Rows from block 2, named by matrix and row number. Rows with one number belong to one neuron. Each number is 500 + 25 x the weight over the matrix's rms, rounded and kept within 0 to 999. All counts start at 0. Numbers have three digits each.
# u: gMLP up (value half) (model.blocks.2.mixer.u.weight, 256x192), inputs 117-155
# v: gMLP up (gate half) (model.blocks.2.mixer.v.weight, 256x192), inputs 117-155
# out: gMLP down (model.blocks.2.mixer.out.weight, 192x256, transposed), outputs 117-155
u.25:502522564486463459517539506444496541483483539483504543510461486495485521510497517501530521448508499492539517506492505
v.25:511503501493524457543496497517522485464525460512470504511513520503518486526482503485513504509496485487510514522545481
out.25:467536434498477471495446494497504454511476553538523507474488488495538522536487479486500482495449527461492518500475492
u.26:541488522513485461508442477501492537553505500492491531517504488495448505529466501489516511505464490490517477490438531
v.26:473513484503522464487477535488474505519530482509505483554517481519478481477491478476471521482533529510550523478515542
out.26:494493463523478504548506501525487477496454499552467520471501473511524526555482474476530514471496466508513536550520486
u.27:483488529463516483479540503432504558503448438496473474501557516498456501531487507429489514456507534511512535448461511
v.27:509479484468502529516521475482490505501498458523438487523517523470519508543476484521510528475532487532551516480527512
out.27:479474505534506488447504496522530478491503527493475518487488488516514471533544519488528478486476499531501470497531512
u.28:505538498486504459476482508453526497533487470496479470493534495468512482502480464529516516502472472517508551492519501
v.28:507464503487489485487516436502542500516475485486464556485535500499516485453530528505478504505478488471507528505519508
out.28:502495502491471496469482535496533465495509467478507475513507449548539480521508545473476507484531529515454502522487492
u.29:490468492536511484511526526501506495464510505510506512513475463538483470512492511489531486533537524528492480519481490
v.29:511529512460521469519480485523502469477472506499493510526518470531461501504516540528508510463532477482513483454514453
out.29:526526527484483532480518491492466493494494551508462509511530485496533496553502500543506490496512443476475474524486470
u.30:521504501536484477522481537475546516493467511480495433505486532542491487477517490559498518471527557454530487534502491
v.30:527502475498493487500494508479503444530539443483536496497458477510491485496524503471492491520529513515517512481506521
out.30:519506518503457483459550494523528461511509496481545534532473502528485509515531486542503520497553474504516468488514492
u.31:498500531531449458493472508450481508505509504461522505544510523509506497508521465506490485485531504498529545502465504
v.31:494454492544486485507490505499530506517516477540472519520483485499482507473502498466481490508566506482485494503497517
out.31:467463505501485494526476473446444509547499506471481534507524482517520520518493519477503511475493562516490508536513475
u.32:516455490496478494519493462466489499537523483477554499522496498466515524458512516528483524520571547526563517536480538
v.32:509488507494520514514473471496517499472498470530487512493513490529480492517532504474484479490544479480505509460494472
out.32:500512461543510468516514526530533495473463527451486498531522475518512519498557503473494497458538487454485482530508464
u.33:476469482538476506517517517505520521513483503487498511527495519513508482509504473497499509460539501481521475480468489
v.33:429469508513533498512525500465465472563559481504478525516522546470502514517507469444525509560499495497564456536482497
out.33:474531518496493474519499495505484448461547476507491499463503522521518481502516503437492516479467495462492481503448485
u.34:514490500504459483488478486447486530523490502480501509533526504450498472527477450486497468500461517501494496516490544
v.34:498535511496523440497498529493524422461513500497481496507501464510467507465520516520496477478490480499426493500497505
out.34:476533468507517501553472494514490455496552507475503499552508516479511496506531495531524523495515473495494484520498519
u.35:496517516446499509559475480496486489481517511468480485545497537504508507523503491483510516508508538489509503477507511
v.35:503511508461503518511507467526492473538493469519457465528534486503507466473503518492470501503529506544473474493479501
out.35:507499512507523528503499465519500512536494514500476480522503515482495536523514465516501449495484477494523517490458517
u.36:535525519551494498482537484522488504467496464474457455528518527492539523501489534466479497509474557509524493491468484
v.36:511533487475522507478527520471504492500500503515504510494499519480474484538530520524482480503546495469478507499530511
out.36:496533506492450462499533454506457523466527501512523485531533513477513507489509484447434504510491527487524499477503507
u.37:471520489501495513516485484514522480474515489467531497447483497471503520507476468497523499524491499497490515506527537
v.37:465480541510474482511516511458477475486501550498488494515512507502546509495520528557486485520524498467478456516504468
out.37:480487481464518497495543519513535514463519532472517472483489511471496509570501484515457463489481529488518512547460506
u.38:458452506490492465517540509519515517494513504512474500474511470525514474507504487489481488450501497498513506520475491
v.38:499484507490492532517509459519526526509475488486526529489485502462505507468495488530557498504518525532516517508508498
out.38:481503499529513497517476537467512506472563475499503462493498508483535496520541522478467516528517513499490480490504524
u.39:482543509499500512507487493518485509521493517472529516515492468480465523471473524454504510541462514512528493511547534
v.39:504547518489539485479505511487501506532507500471489469566506485482495495485498510489530478495520533539506506446499531
out.39:501542493518478513479501492520492553509544482470489484485521466509501503467511488511467474544457503528504509503504486
u.40:490500524490493511518480483479495475506507521470498497528483501479560501495451504487570505481514485477519553493531486
v.40:477514500485537503511503495516548475496533462538470454539551496517510534502531523475460535476531496473562486468487524
out.40:457493526493495510507570531507489547495477507466540509502506467536527485436486501475491519507534507508476494506484488
u.41:465473477467492504470490487496530493525501498509478490513521490506496505522513481489504502522521523506527460520495486
v.41:511513483486541537515521493506473511506502482503480456501562506525566484447503486493495489521487492468482499495518536
out.41:485491514499473509498495451497459425499489489484455516507521494494455481534487483526529510457542475520540561460520497
u.42:505489496503421466534500482507489521478489496511487494524485471510481510494529497474527511508525459454514480546474523
v.42:535497511552512527558464517485477494500497454502480482529458505446524541463522504485519488481524498510521499498486526
out.42:484490452544494514514471518500483459513486509495504482486544513541484485528533481463484479504494485454499481513465496
u.43:500459507488472498525485505473522529530539466490505501534531497476500502472474501470532478508525523479509518527519507
v.43:523517479474499471518499504509519475506454502501486517504477508531476506491463519459499553483478475481515518519483508
out.43:509523527502482495529498487508533514557511508466513495506501509480538485494496534497525504547488450512492510513520428
u.44:473545486442492500536535504485499487525491504476528479507512472508458478534431488513503525504559521502513521503532502
v.44:502499522509522483471464508470517493508484524488488524530514475528495503459528543456499515494477475440480470517515489
out.44:497499477535529537497498518517472465493508511498503521481503490458462495545516537518522520488478504448504531490541463
u.45:501567505490499539481529504510496488486519438498481483499514524477481485507475439520543506469503470502522514470516492
v.45:451484480504482466508493505489515508493520467492487437503478483477470493504499504511472512551503498460528492466482559
out.45:496492502493487464484485517485518485468475508511514504497516540529483494536501497487456489491495477501479542484466540
u.46:494521485454513501518500505476479472508483512511496501477514476518453463505487503485503501488515505541510433502510514
v.46:500506544524487451547513491517522474518486498501515558483533499505461478465538493521491493473499553503524490517497518
out.46:495478507529500520503502533524473484574481499496525516536500499479464506465467485462539549484519549492522458521496503
u.47:492464518497514537467438496518521521509479494486536479526484493541503544529528514480475541500514483498501477503479493
v.47:473479510484534464477491495497486521523490500513464495491508478479503483485492471477442511528519482511496475479453520
out.47:487481485476480513505521493473488475545494499507523490492486514479481499517479489524469485500491459496512482485496516
u.48:511530461514506496531516471488473517556513457491466524544508477492507484463506514490543483489524504494525482528523500
v.48:474467532522474553467494493505443501536454497530480479549479503489483547515451485447487489527508540506510489497462496
out.48:477494497525498536505527524483528497498479495472526524505486486505513516464501503521501532481522485472520482518484460
u.49:484449499491505452539515512486445476527505520463495514502496520484515501503471519502543504560527570480509470510533500
v.49:531501504512485479513515508452496514510454511462479496507514532454479516485470497472504531455485506514549541502489510
out.49:484514476503521490524483501462515491545433521465501502505509448504474521503521540493518512506520470504478501491509502
u.50:523495484488508523527465516518483498529475528512540501562525452494454519517494470469491528493481518506493457509470529
v.50:504490523500546484525513492472498510448481444522487477523493489486496496520505493472515479553502523517529468495485530
out.50:486473493483486481472479489474467481536458500493522504505466519528458477528469498524502485542519470499506517495535520
u.51:513503521481525530480500493481489466500496481530483437531470519476466530513501517483476529505508529513580515455450539
v.51:509432523535481466524507500503527498500521489499529526503488495497496481517506488514494469496441478472459504484500499
out.51:563479503489557486535472505487494533492468478482529503489499509521471503496470460492501523488512488476489505502484537
u.52:440495480506498464478477499493460554535522497521514476501531500517501505558454510497521472486528490505509465533487519
v.52:467473506513509492499459464443539513511500477559504482515490506509522497502445528462512498463468493520524443510483514
out.52:484509509530502489476509509554461498519455525471505516463486495496500443507474520527476515496483487530518493527531475
u.53:500500537515549515460570551495493516509482483531455502505539508500502520481521538450489478511514486526460480492518533
v.53:457518467493509522492484495505485456439513565477538543495489488502533472548455489484489499545485539498491528516493457
out.53:515507489520516485523494489499571516481499540556471499554485527489482488463525519443525433465488526508526507468477510
u.54:480477480505466479504507457538500499513508528484511500519465514484496526518470473467511538539498477477531513484472533
v.54:517517491525509467488518478509472528529496542523500507476500536492515487518482488486505513497446478522490496480476477
out.54:487495465463497519493456491532468440497519501482486517487492520497512506495504507455491503517477499467529481521512456
u.55:499503473477514525487500477510495464453493468484493490540515479517495472487522459533503543478500522551478511476493492
v.55:521510506451540521524558545517481521535508483512507486507511469511479490540471455507549511499537517503494468525534514
out.55:498486527488479508436484539459508490520465500474529489443518517475528464503515516549498485501533502485463527498443524
u.56:514454507426469538526538508533486484493526534535499525544501477524502529491458456501493508485519537520481535492489447
v.56:469519504468500474479493503446492490550461514487514492505500495514486487529511543482484543525468495511469511571426479
out.56:513483472508503500510523476518461480492521502517535512463494545511473489527514486514481528518473507466491531501510500
u.57:530508512529507451482503463500478546492477543505466509464464511559485480477485515495491484491478499525499497470466508
v.57:495482512501500488515490486457516487485495537501507520493521525503507496515457521505553485441456500564495512506486500
out.57:483508493497465510532454528546466493529481513480506532509472483503502528517509490526512493496518508477496495526527514
u.58:534493493478510525537492528473461466540496565509500519557489500518487504487503510523484533492508519519486487499498502
v.58:476497482511516498500544477504514483511486468514503505521467502531497466515511513488455519469525533511531491529520503
out.58:478483525511495474496512538486482549542508481468464465531480494451505486502469508476510495452459482517530539502468520
u.59:506502481442526515512499501519487474498508491510441459524459490466514489530475489524446503484483483513515531488511554
v.59:494500507479506524483560481502522505508506470526503492500491563494514473490487462534515497514463466556493502508517507
out.59:501530557453474469527503457506477515529491523469530532499467454508480504476532462507535470548484505508536529535483480
u.60:502431490472486493489543480506460531520517544484540516515476523506510473490519500502497485504521444524444522539500437
v.60:465453477493489506498527491498490541480522519516486482508492480495494477521480501491474501527519508527516470526507493
out.60:477545517467451491500462479492506493472504467503508475534493466519499511510539513505476526467517518485508471518542492
u.61:463483480464508502509519495524541505511492496513505479491507494496508489543494477511512529465530524456512502519475540
v.61:491485507513482536474523467531526517492523537512466508474486519510495508521499511454499501511529515497562536506493502
out.61:508503531501504510505477528480496464480502483488499473551512488513471508494524515483532504493506491474479518492562481
u.62:453477525512485479478510458510502526548504519527480495524495483496487482464505497537497531460524523546520446491494519
v.62:502489550491489493510542520500495510475459491493484516504495526488493509488498444493490497467514501473488482505462517
out.62:479531538528534524492493499520492447443492518521484507499507478498485486501517509528481505486501525519500497474471525
u.63:531545520474471519531510484503485461502538447514448481505517497520505472466529463513486477492506478519506513482528507
v.63:498520522477490493443465488477523532552476435531510470516489541471465524504520487497497473496487498527512509459493515
out.63:453496531499492467499503512477529522491513508517513487489534510495499507481493494431470513502496520497502489495505554
u.64:508509501510485522492486480495512472495471569504494485510489502502518449527508498520483500501485518497508527456448514
v.64:511510443446494528426539495510535521496492489493505514486505495542451498523498490516489516443504520459505460463521509
out.64:556482518530518471537487480518515510482487520509518526494512514506494509537491489545516481506494472485481478520569461
u.65:490511471516559482494517485490520476448499486520465482501543491509526496557514494518493506474534541527490483507496475
v.65:494502518516502493472488525451501513547481543481503503531536500504492514524485496493515494437502507464505465552515541
out.65:516519535484527546514516551474526503500461507514509486494531464514531493515503486515510534513503498563470479469514495
u.66:461563492518514509471478482496486455472503495523502514470530523469482536505501534477491487507466503513514504491489505
v.66:527484478473482470511483510520505471487507497475512453517495450501482547502506506467512507493485439505527493519460506
out.66:513449483489515514533468526532512546490520498510512468480436512503528466481456469466478530519537506500467499492525509
u.67:539476538498472482545487539451529530489504521483482487527518491522504455519493522552520503507507477513497506480480491
v.67:473488467519528483487557485558519490486519501505508511461488491507491490523426480502497519555494484523505518504488473
out.67:497486488473485522483510527532543547524458470485493491483509453517471487473551505517443533474529518446473506487564513
u.68:457497474516486477489464471520464471531528460488477493491497525505460520520491494513496481510481495489515479492501512
v.68:478495507498536522476519497525528485513521482524474492537500423465532518476489518507483463519529485459505511506510510
out.68:531542527484508498439499542513472519513487521488456533503474491540526513454523539465525528498521509516518484495534485
u.69:517487499461458491467522487527546495505474530467528553472471474499496516531504479520504541466519496509500528551490526
v.69:511482509482500467487502519522504486455499504521492493471496549494476467536464498511519516484496505506473501512498564
out.69:506506482511472491468484462499482504460476481494499495495478474509485501505475484470471530498518520494540489485470490
u.70:534501504487505489505506463497508487522498468509494508501543525463522480481465492473516506487509495489477546510499488
v.70:551532518458502466512485494476510514451490530504488533509494523519490491531465503462491476511467465585472479502475489
out.70:506547506489490511505470495479507496473519484457459481514565502474562491488520486482556472440498493506483490505469478
u.71:504489507530496469511514493444546531494432505509451523499499500502521495502471475487507525432534476502486527503479469
v.71:491501487466533522505540517453536523483455512445488539537558516499513491497491538504519540496463520528491464500534517
out.71:502480505540475476498493475474496488527536524499511523491488478536513486513522539541529478524468507498507495479506510
u.72:450489545522529513541473524512531495482558486501485454544490539510523505490537527518514488480500522464511496488505493
v.72:514534540484505471456524465469478489530481495537438509524480469473516526504496507473440553482513552513553519484494506
out.72:496443483470464509537459560475489524492445541511506526493511526507506494485524484512512518468500540495469525543508528
u.73:449539511468481501516465465456491508458462462555490507506502491503486493547506467546444536478486490535511493463449528
v.73:479497454437505506515542456503515504502498520500494470473472473506476468490506482481495525530544492531522517512525485
out.73:460529487467453499482493528515471524524501480507499511520542449534497453481507479536490509521560506511460527506523458
u.74:488502518470497503497487534494489502542518522497518488487495517513469504510511471495513514480538524478487478522512527
v.74:532454557509455514497485475513490540487479496492512506489481518511475515511493500486472477533472486496502494485429519
out.74:513495491509507514503534500530507528466482494479511445524509496472528514465481538507530475565524520512487556517468512
u.75:541524520493476493553482491470506506504495493513526489509530529500497449503502455494507528486486483486475471521449503
v.75:472488527517534481518502518460535514508524526491532484526481516488498515506485497455492503566468475474477491531471485
out.75:486453478571505534474478484516459533554450475496475531510502509479479454484578494475510491515518516520481493456527519
u.76:484509497481535504479508501489509496483473523463523511447489531503522487489496456524496481495469511506485503495500498
v.76:508523534520465511472487495496569518484485506493518523464490500513503467505521510555498476461472458482471545479425503
out.76:508470487499507512476495511501520463474542507484489520517478517478450491468489512507519507520534507485500483488480498
u.77:515509501519507493500500482516492542456491535528503552502464520514489509516480529533470499481500496460497492486452526
v.77:497540534531477500505493460468469486491510508504530541463478510511493541516481491493490507479482542515511498502451514
out.77:458541497493510456496458473528455505476479474507513449481530507517502504484507477474477516495507514471497502538517521
u.78:500491520468513515511521499500507493487458529515534535461528443555500501524492529501387509497479504491483442514513518
v.78:525467494503484444481514508459573458516485532447527509523533516510494507479494474499519470468525486497484541505489482
out.78:519498477480499518507527517474448462473553510489512494519545502486514501543465529518510502491523525479536463500547492
u.79:555492501495506507526510492523520472489500497517495498488499475500567447506487495527509511490476449483465531469481493
v.79:489508504522532490432522525508473464502476525532478495477490478474507498512489516526484491504505524496481495506493554
out.79:578518531521455498450503503464512511498470460480516495468506526527459510501509519475529498506527519509460513499473496
u.80:522494504440496505496491508460497453470470547505519505555534490490527477500503514476509546476536515497479509553527523
v.80:487502506488511539472519479536482497515506529489478561494482500483525568516473486500472519496527490501501493503490492
out.80:488486508476513516519445446510462508490501488522502470483474466494475570505474464485500499479510484510530505485498522
u.81:511463563493466483541510497477530560539452526497524489486502478495500525531498498504499512468505483504522559489434523
v.81:500464518485485497520441508480495507556502489505508501527456510503552542475515494478450533506511501472498522519516497
out.81:449528494511500470456502501529539499516510504520517505469546481502501471508521493518471480515498495510470467479519530
u.82:465476488471470492543508543563528513503473510503513507490482481499518485489479550500484503464539547521499526521528497
v.82:476472514470499485512552528496472515511445503531458516458473498535506482501508471493516492490468498468502476468501525
out.82:469497506527487466492508482532496516535514471513544474529496485496491501483477493491494498509516460504504505510500515
u.83:515513534476524480489519508482497505464479481519471454498518530484493517480472507483508528508514533515501517449494504
v.83:505506469533476483504507469508490509545524499467505488472510554467466494463470497501553451497476501465518513505522493
out.83:480482552485484513494463508490510480486524504516517503538463505484511500430458451506524506494437527522491504520474486
u.84:571479482483522499534512490548541456481521491454446540473490504482550475495512508512494525485499496501522519505444479
v.84:490508519481514472525530511471502498470487474507478534495500489513514497468519501457484523484534490484499477495469512
out.84:496462466502464539478488507452510468498524500470498478496457524462496496476469511494541518498496485494477483471482497
u.85:545504529514483535528485509524459516505477476517514527514502517526512493494503460541542523492480493512490502549502487
v.85:490510536514537563473491492501548539495564512518540516536494559473515531477493505507558535446538474509517499482480518
out.85:495490527514505480526521477491475510539518463501514499471485509528509562467472489498570524515554484515537530490501505
u.86:467467472488480516501474510452515483472475516465482507526555517488470479551513453528468489476520488511524524496490530
v.86:493496526485479510468532477452504525537447516495489516491465491486473512480507532534512450504511473473536526473506493
out.86:473519500483505512502514508496492485519477512459518493495542478521521457563482538531478468500490516491439515572469432
u.87:514537481498479471450525526490523548420476501495479529495460453509448505527505483497466494505482494524504504460523506
v.87:497556486466527533488543487531475503454498442536445497492527533503492490513469517449504534519529504497529505472493496
out.87:485538499491486496494476498441510496506481504489501516504518477503538525466490461539471489459511524516473504487538479
u.88:515488541505489518518485495476521497514520579455517500512446442469532476488509474521490566519466516467524530512503510
v.88:534507514517494494486499479510517524490510506540481462487458480482480488520519490478462486551462529552486520489461505
out.88:490520506497496467461461527512500497545480465512523500502515505531481499466476463522477508518499533502492496446503507
u.89:482468553487482507529464516468459501490507522507577505604463497529474496511534522438475542532515549513496487523443501
v.89:497526497527503512437480492508529512474497480488510503425513509472520515512498532576517424413475499475501493413540469
out.89:569524448485511518494500483471500503448493542486496496515479543469542556534506514504524477490520474510491521487472484
u.90:487534498497490501530520473520518526510496522512478502478511452493476485567481492567489484464532494527531463492483507
v.90:512510529482490486522507495468524508503498499537491534492520510519481506525479486512506508496486521474523525494519495
out.90:517498483509506486494501542480479501500502474490501536557524490495500534519505483514449510470497523496528514499499537
u.91:528474518504447462500505494484535486459471509480482508488501459519498489530490464482518529465498476520519535509440530
v.91:496459488505524547513526510470507530556525480546510478512494517499483494541466490493518468466497459506521509488507510
out.91:441449545499437511569420480525486443524490523486457480513485464509495564477484474471517542500503490514545451502530475
u.92:500534521496531481500487478475509496494482476492501471483477517522526506490518490492509514481509527469531506456473525
v.92:478518486489558489457503504480503505483488454528461474520523483467441485476499475473483500472507476517472517480483534
out.92:519514517515516489530508496517440521503481509457528530501516459477453501480545468516519534500511485521477542501517472
u.93:486514498539533478461507510523471489457505480531471523486546522501475524520539492487446499502557502503487475456511532
v.93:544504536512428516522512482494460538539523520495497482533441493461479523469479527419528494540492474469510500526458496
out.93:522545491435514517524557499487546534494491468488538489542527476519552510491455489508517479492519508501488524524498478
u.94:519519521470459520462529537518547503524487504462545529526492484460475467486487501517469495481511446571479571503537513
v.94:492512490501533477495492457471543530497520485517509488464506495468460476497532489508463485464502502493459510489495559
out.94:490522513483524479516513502488497523506501479437551468475480503481482464487486504478468506509486502502506501493455495
u.95:531502564469521525502516500486506509488494527517498451483482499473533514477518521520470554479533523479505497459428482
v.95:470442476487414526496518462491560514475504493474502478506473496495474486461469511512532499516533488488560537493492500
out.95:468543502547475446408476536536463531479512494448542465519471561451541532550500478494446467543543486523470486437506516
u.96:516459527487482476514547479531509508496522501505494499480485508501491503509497491545484494471469477501499474524506514
v.96:519428498508467486520503522503513510523507542473499507480492476527540453539482494500523559550516506495566487467490454
out.96:458525499506439472500500457487501494526510474539514444489497480509496485505489448486483498517526496508536460498504487
u.97:490470497468528477485551497495467532505468515517494494511497515483475465525479508493508478486524522515487492533514468
v.97:474539511505503471447537534492514548494503513518529470482512482459504451519476483476469516500500479491477546487485557
out.97:516537478509525501502487493555477514524517505549503471456505505540510482513517522518512470488493537516428488535490497
u.98:511504513507488504508538506496528526508457511480495485545487504542468451502521467472500475553501568501503518489475501
v.98:473480525507519470530517492538461550505494502485505519518460548437496469500491493498484507486522519502500493487461497
out.98:517506551507484475472481491498482488460508503532500523485473505494479482480497503496501525522494546539481486514550518
u.99:528481459487508461498515494492492520491468481493499490485526511498476519526488509506482475512459522542478559524507483
v.99:481536499483508472445509486488520500504542503519491423476494511443476510483486506484520511508524516529486461470509502
out.99:509491472529527507467498526524507497486484499519498478451514532506524498530510514491520491476475486505519518532512473
u.100:540466512505486541479519491503503524541487502508504504534467475491470536504473504492493506526513412475529499498499500
v.100:503535525536553508472523498521535498502542483534477484526501506468468463465514506495504469526528526538496490526495543
out.100:484502510464477540469524512527504526558497474500518509498497498485483525510501484490468526536505490467490509532500472
u.101:514467461505435468468529480460514512521492520531470514505530507510508489512501513504528460460517478498498507519490456
v.101:540475484508497462497482462520484507493511528507483523481467527484507509475464482471534509470484484471499483516512470
out.101:454527511476473471503494480477511483505501495495488497507472489522494466542486529449482506475491510498513502494502495
u.102:509500495503503491471504541545537516424518508509514501511504468516496474483499490496524470509522577473473448506509493
v.102:531488479457486500495506466533537483535511531463512542501490486516496459512509506542463500512525481473482524477474500
out.102:520528522518481511473525487468483445516530507470465476475500542485531515526491540484507490523475460530483474482462449
u.103:513487455525497473491521435487506539529535511513504501477500498472491449515495514536494453483524468439498487524515503
v.103:487504511501496498471502493509470508518471510500506489514519516497474512501484503464477518475530494497488505526479525
out.103:534482481508519528513547500491521476527463559472481528489500504499489484464546513502496507514476482531505473491512503
u.104:444486523514481457522452530459521529530484531472517509526501443495479519510520477475510492479527517489488466522516486
v.104:513486451530495490495474474518476524499491519499512481478497458500451493498468533520484518497518517498529496517475502
out.104:496464400549476502506477500480532484530538529489527497514481527522511483565506520484517492513483523504476514490517503
u.105:563514537493529520538484489521521462482503498497520509489450472493511516469519519518529519489473506517473481496494520
v.105:504439508485531494491503457479464488530476482503446470520520535502483521514484526478471541506567486494554505488494501
out.105:534469523506485496518521505493500512540549512542514533567509470514462513472478529500479519511495505488497547493491502
u.106:526497485459496540517459508492541504514551498483492506513527510485503475483505428512533530538534541499498507480514465
v.106:455505505499501499487526521492478490541490513463521530488542499505483484511533498514500470478515461455502497526523526
out.106:500494562494554494514578511500492489494462545498518514459565490500537510523477500547458462522481518505506534516476505
u.107:472490513506479522554519477492483545517554453503523432523480490477458484486513472534448467476512474477542525503496515
v.107:508499471550473489489479517508495475508530480491488435536497480506467535470497524523510463495521517482507499477518500
out.107:437476489534506485509497488498524495453530507494532470448481527451501534482433516486496503528500523543503556496489478
u.108:496520491492492572532517517516506507407499502509479519564508512478504511553553484520466525500527494498510496498478514
v.108:481473504491511505535479493438516530476551487555488488515514498479473498497517519495504513475529474497513508471460489
out.108:512497480486492458510526509475490485538514492469497513543518434475529459528508481475461515505514523465535508461488493
u.109:482495501436508529498492491507481474494482509505515501522499510472495509492504504488489565515492517557532483471511523
v.109:478509531497469548497486477480508492515534497534491482502514518452538556512481495497480523532505522469548529461535534
out.109:501510532495531520511494509497477469498489512509508456492508483524539469508498495521497501482505487513522490558484482
u.110:523498491529470492480472508450561473534495535442541511539480549477493523506460493528500495528515473514496527513468516
v.110:502514502513505475521545504500538498522466525538519487490487509528484512550495539489490459502506530470484493493496569
out.110:496521475501508477517521519529487495575495460516510453499525493509493485496521484489484438529462483491471537533498551
u.111:512513479512485484502446498479462500516509508489502505466503501472473529523501503484540489491497496475474496516477492
v.111:532543520503507485465524497491521498510498469504478451532509522497475491489525491478486500490561523476524501501462522
out.111:545469485490490488499502515484527526505505516558477516507487528523491529515495470492484436530488538523496538506477554
u.112:485495503514487481500485482504498526528493507492485521507499470457487493524486500468466528491499492511526490531539525
v.112:509476522521507509487475495501484512464505536506530474512472519447544520503492472489462492516515472483504512494530498
out.112:491468524491498493532512487509484491495528490435475517551499486493513537475480479506477511523513539500515456487515509
u.113:478547470509494540505499527521509439501525480470499507535548505551508515534506513535525494536539525498497497496518510
v.113:490495482553503488532482484498484500506510503508499496547510501494445514516490511478520506543457479522472508506459520
out.113:537488500502500495498471475508464504512533476492503530525466446484512526448510531473500525488539592480552487454498486
u.114:489479489480460479520466513517471471525508476514467505517518525532470485531517462530478512481518502512500469511488476
v.114:539485485527495474507498523478540520512499451525486509520508515529494555495519510514471498529519458533537502474481473
out.114:518472523511500463479490459520518496526479491503497523535501517489491493512497526472464467514502473469526478453494506
u.115:511483490531504499540471493511492489553531452465496487501489459536522493519506482543546521492548505516525480471501517
v.115:523479523452512485509500436517464507487537511495472467501522464518458516459546506516496501495514458473538490489521516
out.115:537494483506536518481461521479506499455455508516485488472471527462492497494529483516478494487487527460547507447488540
u.116:451507487472504473504515503540489502523500497507499529503478513475530525526503492464518504516509521512488478540480506
v.116:498469474499463504507491477538486529493501477533507477529511509514491512504495496491500527489510487524535480480499519
out.116:493493503509485478481492504493535457494477489538483496523497511545524491493475529507485475502492498518510517516511495
u.117:551501508485497513527519494494531515475485493490465473544496475495518473483534502515494521505541522511507477505455523
v.117:539522500497514486513488535481490434516521509495484494487541497509476495524502505491505517542512477463504506504545534
out.117:489433485463506519489502480493522466466541516482523475504482536484500460534515459540505526528462482507505496495484476
u.118:450495496472508517502552490515526501510532533511487490475498505510511513468499513470445473477506535489515496545485499
v.118:479523455477491511475518506546529522460464480506465507525487491534518520486462497500459484484502512557518518515500521
out.118:542528530513475527489506527544468486487475470516461486509472480502494494494488492522477486530530528466499517452528494
u.119:527498493459517468486507496506497493510503477504478477504507476524497474463462470491485501492514515532487467531502489
v.119:506499468504523528555471473502469504518514482564462503494539515508519504483489505517502489520521523500562489490513511
out.119:505479483484491506471521469514445489524479497504497507493468526547519515564479526512482503480482512508510499518520516
u.120:478483520494535560479503529538488476507513496505478478516522496498519541498522520508537526468515474516526512499558498
v.120:516533539513532464489492530498479532504462451529471467506531492514473487508517457508516475538493522482498493465457544
out.120:533510471499494487492483539520495504486519490510500520505484474507483508520500509504467469501501522483495501472458478
u.121:487464527502411489533486525523468502498536499512508504515434467514461497516508509477506547515504522497482492526457507
v.121:496488497516493496529533497533492468476519518530471525486477523514528483486508486503456492482492468526493492533476478
out.121:502529495512488505490500566500452478539481547474474521489523489546491504476528547542496508462498551485482475474525471
u.122:501499536499515462440533453494479527540510496524500480512467500476473574453466581462445528481468537522527475481481497
v.122:523484493493504541527518487516503448460532529518512485515515496503501436500495453566510511493520484519510496500483493
out.122:490534503488507521526543505489510510479515528528506553526444499503549465471517481508539475511504449524525487474450522